Weights of a small multi-label image tagger.
Training: muon at rate 0.039, batches of 128.
Rows from block 6 of a small multi-label image tagger, named by matrix and row number. Rows with one number belong to one channel. Each number is 128 + 24 x the weight over its row's rms, rounded and kept within 0 to 255. All counts start at 0. Numbers have three digits each.
After each channel's rows are labels from the 100 images, of 14976, where the channel reaches its highest value: "lies over" is the class under the peak; "colour at peak" is the nearest of a few named colours to the mean colour under the peak. Only what is clearly more common there than usual is listed. The data: cartoon faces.
# r30: branch 2 reduce pointwise conv (model.blocks.6.r3.0.weight, 48x192x1x1), inputs 0-95
# b30: branch 2 3x3 conv (model.blocks.6.b3.0.weight, 72x48x3x3, transposed, each kernel summed), outputs 0-71

r30.42:128172128128128176128128128128128128128163128128128128128128128128128128099128128128128128128171187097128128128128170183189128128189128081128123080128128128128128086128155128128128128128128128128083103128128128128058069179066128128128141128128151084165198128128128092128128128128128128128
b30.42:154117128078099137119129146103110137083141117113102144108082148119152123135119068110133132113153128144148106110152138116131080116170136136115128092104103103134095141128115161113128090105136143152127045140143128158135
lies over: skin
colour at peak: grey

r30.15:048088128185128128128128128128128128128111128128128093187128164155128204128128088210128128096128128128128128128128128128128128128128128128128128128128099128165128128128171128174128128080128128098100128128096128128086128116128128121128128128175128128101128128154064128128128189128128128076
b30.15:128128099101099091062163165155122136138131112140085113173120093123162118144142120148104193084142109116165121123129125122110141138124108147135128129159128097147117142156119155124189142123144108144132105154125128163134
lies over: eye
colour at peak: grey

r30.24:128128128194128128128155128128128128128128128158128128128197128128178128128128128128128128128139128128128173171073128128128152162128088183054128128174076128128128128128141088128100128128132128128128128128128128168128128128128182128171128128128128081105128085146128079128128128084187128128
b30.24:114134090139109115120098114133125079189174103152113074122083092114137092091154121118135140123139091124115139095103134132146122071134113160129157118123134100150095128137132172138157146130103113145130100130113124109141
lies over: glasses
colour at peak: brown; black

r30.34:128128128059128070128085128128128106087147128128128128128188086128128128128128128128128101128128085128146128093224128167155128128128194128128128128128084178128082148100128128085128128094128114128158128075128062128128128171084128128188128128161128128128128128177081128128128128128128128148
b30.34:091137100130134158138119115073148111102157132146141106081113103135117130132108158110171150164109120142137070134112147133126108142104109109130103149135168138111131147142122118159136127189106144162080127077140162129128
lies over: skin
colour at peak: cyan

r30.46:128094128137128107097128128128128128128151098128167128166178128083128128095087068076128128128128128087128128128105128128128128075103128128128095128094128156128171128084128128128128128128128128128102128116173163128064128157128128207128128158128128128128173128128128164140128158128128128086
b30.46:121107130098086149157105113141141115143146112150128139154128119111141117128139130136064118112093096166123093162111156167104094119122140135065123121114159128105140133130105128135107093181113158156094143122155115111172
lies over: skin
colour at peak: grey

r30.32:128079128110101128142128128112206128128068128128128150061128078128128128128176089128128128128205103128128095128128128128128058128128128128128111128090128128128082170128046128158128128128128202128128105128128093128095128128128128128146128106128068128088128128128128078128128089128128074055
b30.32:091158125192144137142148151152111113128123146124126139150107141123140135129127128109143133127122128151172175086088120154147073114141143117112106128115088096172127159128169135133119094164135141118100156073130099105120
lies over: eye; skin
colour at peak: grey

r30.9:128128128149159128094128128128101128128128100128107128199128208109128128159128128128128128128128128128128183088128128128101172191128067128153128182128128211128128128113128178127136128128128128128128128128182128157128128182128128128110162147075081187128128128157128128128128128117128128090
b30.9:133113134154109142128107131111153126118093088137115067133123149110190157115136128128128110116136138142128100116084149135072149095139110131121125089153110111173154140132157084155130143110114135120140181093122124118175
lies over: skin
colour at peak: grey

r30.25:170128128128128162186128102128071128128128128128128086128128160183108128128159172128128128128128128128173128128105102160128128128128128128128099090128128128128128128128128128128103128082128037109128087128128128128128128177211128128128128128128128128128175106128098128094128128174128128128
b30.25:121102150118105088105123124151115115128129142097099114104179123122139125139140143119123167105116114101100098104128103098132088077143148160108135108124086102118106128118120133128132116115121110053120151132185140120186
lies over: eye
colour at peak: grey

r30.41:128167150128128103128161128128095053128170128128128128155081128128079221128142128101128128128178182128128128118128128128128128163128128128128165128160171108128195128128128128124128183128128128128128128128128128128128180128149153128128128128091158128128128128128128128180180189128128128128
b30.41:148134110144144148128161142128130118142134110152118134177148093074122187146140093109136105131107116151160118153115125149176128118158122165126134131097134128178157098164117106111106113136160115128106128119156157176083
lies over: glasses
colour at peak: black

r30.47:128128165128128128128187128128077128128148128148128128128128172128128082128128128095128128128128128128128128053128128128128128128128138128108173134128235128128197128128128102128128128069128100128128128128128079128128128128128099128128128128128128128128128128128228153128205144128080128128
b30.47:122128106123194194109136164128175128114130096148124157152093087131127162139128124129139081163135127074145135137139140157135115110132143142115098150106131125193126126112135125135151107151128114112106116109144116161157
lies over: eye; skin
colour at peak: grey

r30.30:128128128128167155128128136093128128128128128180061128128128128128062128162128128128128141128128128143128128099171156128128177166128128174128128128148128136128087128128108128128128128209128128128206128217128158128083128128128128168128128068128128145128102128174128128128128164128106128128
b30.30:114046119119128138109059142108141082118107139117115118156119173116119124121116131154128081130128102070133113123117127135101163100143139104152139121098117128128147121117128119148149106138081115135155120145124121141070
lies over: skin
colour at peak: grey

r30.31:128128128128128093153128128128095128128202128128128128083128107105128128128128128161064128128128128128109128128156103128128099074094128128128054056175128128128128128128128137115128128128128128090128076128128128128128128054128128173128091128177128128128153184215170128128128128128128098128
b30.31:118102085131141087134138120179115159103158169149066109132112088090168139130139096148108156178086135123135117120101129128121143128157115145155126128119121106119080131128150139123129111117115104167107113137146166142158
lies over: skin
colour at peak: orange

r30.10:128128092166128079128064128128128095128128128169178174128128128128128128155128128128128171109128128128128128128103142149128095128174128128128128102128128128175128104128128128128128128128118128128128079172128128155095128128128128077128128128096128128109128128128128128101128194128128098128
b30.10:114089134142119156167147119107097145103128114109116115114161175116154150131147138128121074136160108146116134111152128073106126137095112122069107146143130122112149095180124086173112127150128128122146128099096128148164
lies over: hair
colour at peak: yellow

r30.28:128128101159136171128162128128094104128134128128128128105128128142128128086128128128095128161128171128128056128128128128163128128128128128128128128128128091128128171128209128128128128075118100128165128128154128128181096183158128128191128073047164108175128128104128128162085128161128128128
b30.28:112135067119128145145091070124094111127135122127170116095116138128122113123105099133196132167133141108150099137144117129094142113141131101128128121143117126127106090129100152135126163150149137128139158129070154078160
lies over: mouth
colour at peak: brown

r30.7:128128095128128128160128128128165088128128099128128128128128128153128128128128128128189128128032128128128128128128128128128128184165128128094155128070128128180128076128128128128128128098078128128128096128128128128128128128128128128128128165128128128128128109128128128128128128128190128128
b30.7:123101161155106109127134141109131134106107124100154108104168154116128123162128128141130119104128109155112120162129128163075144156108109128159085128139155141132128103111108127127027123116108142134150135120157165082119
lies over: skin
colour at peak: pink

r30.45:128128161159128128167128148128179123128163128160128172128202128128153128128128128128128128128128128128128128193128165161128128128128128200078128128128128163128175168128155128128073128084128093128128195128146128128128128144055128128128128128128086086100128068193128128128128128036128086128
b30.45:112120118146121141101096108163100131145164091149146143161095160124085103136141093112101115151133078099128104107104127128122115069120112127141157093103168128145163128139145096086100115142137133114115121107165146128169
lies over: eye
colour at peak: grey

r30.16:073087128144128168128128128128177128128128128128128128075128128128128128128148128128045128128215203128128128128128128128128128128078128128158128074128128128160128128128128128128128128086128177128128128128128128128128128128128128177128128173128128128083128128128128128128128128155172163128
b30.16:147177111147107114108157079129103163135128128126138149152100110118117142095109128143147114157100121136161123134110156063130112148130134127110140118100119092160133128110119076111154147155163122116094069115155113164107
lies over: eye
colour at peak: grey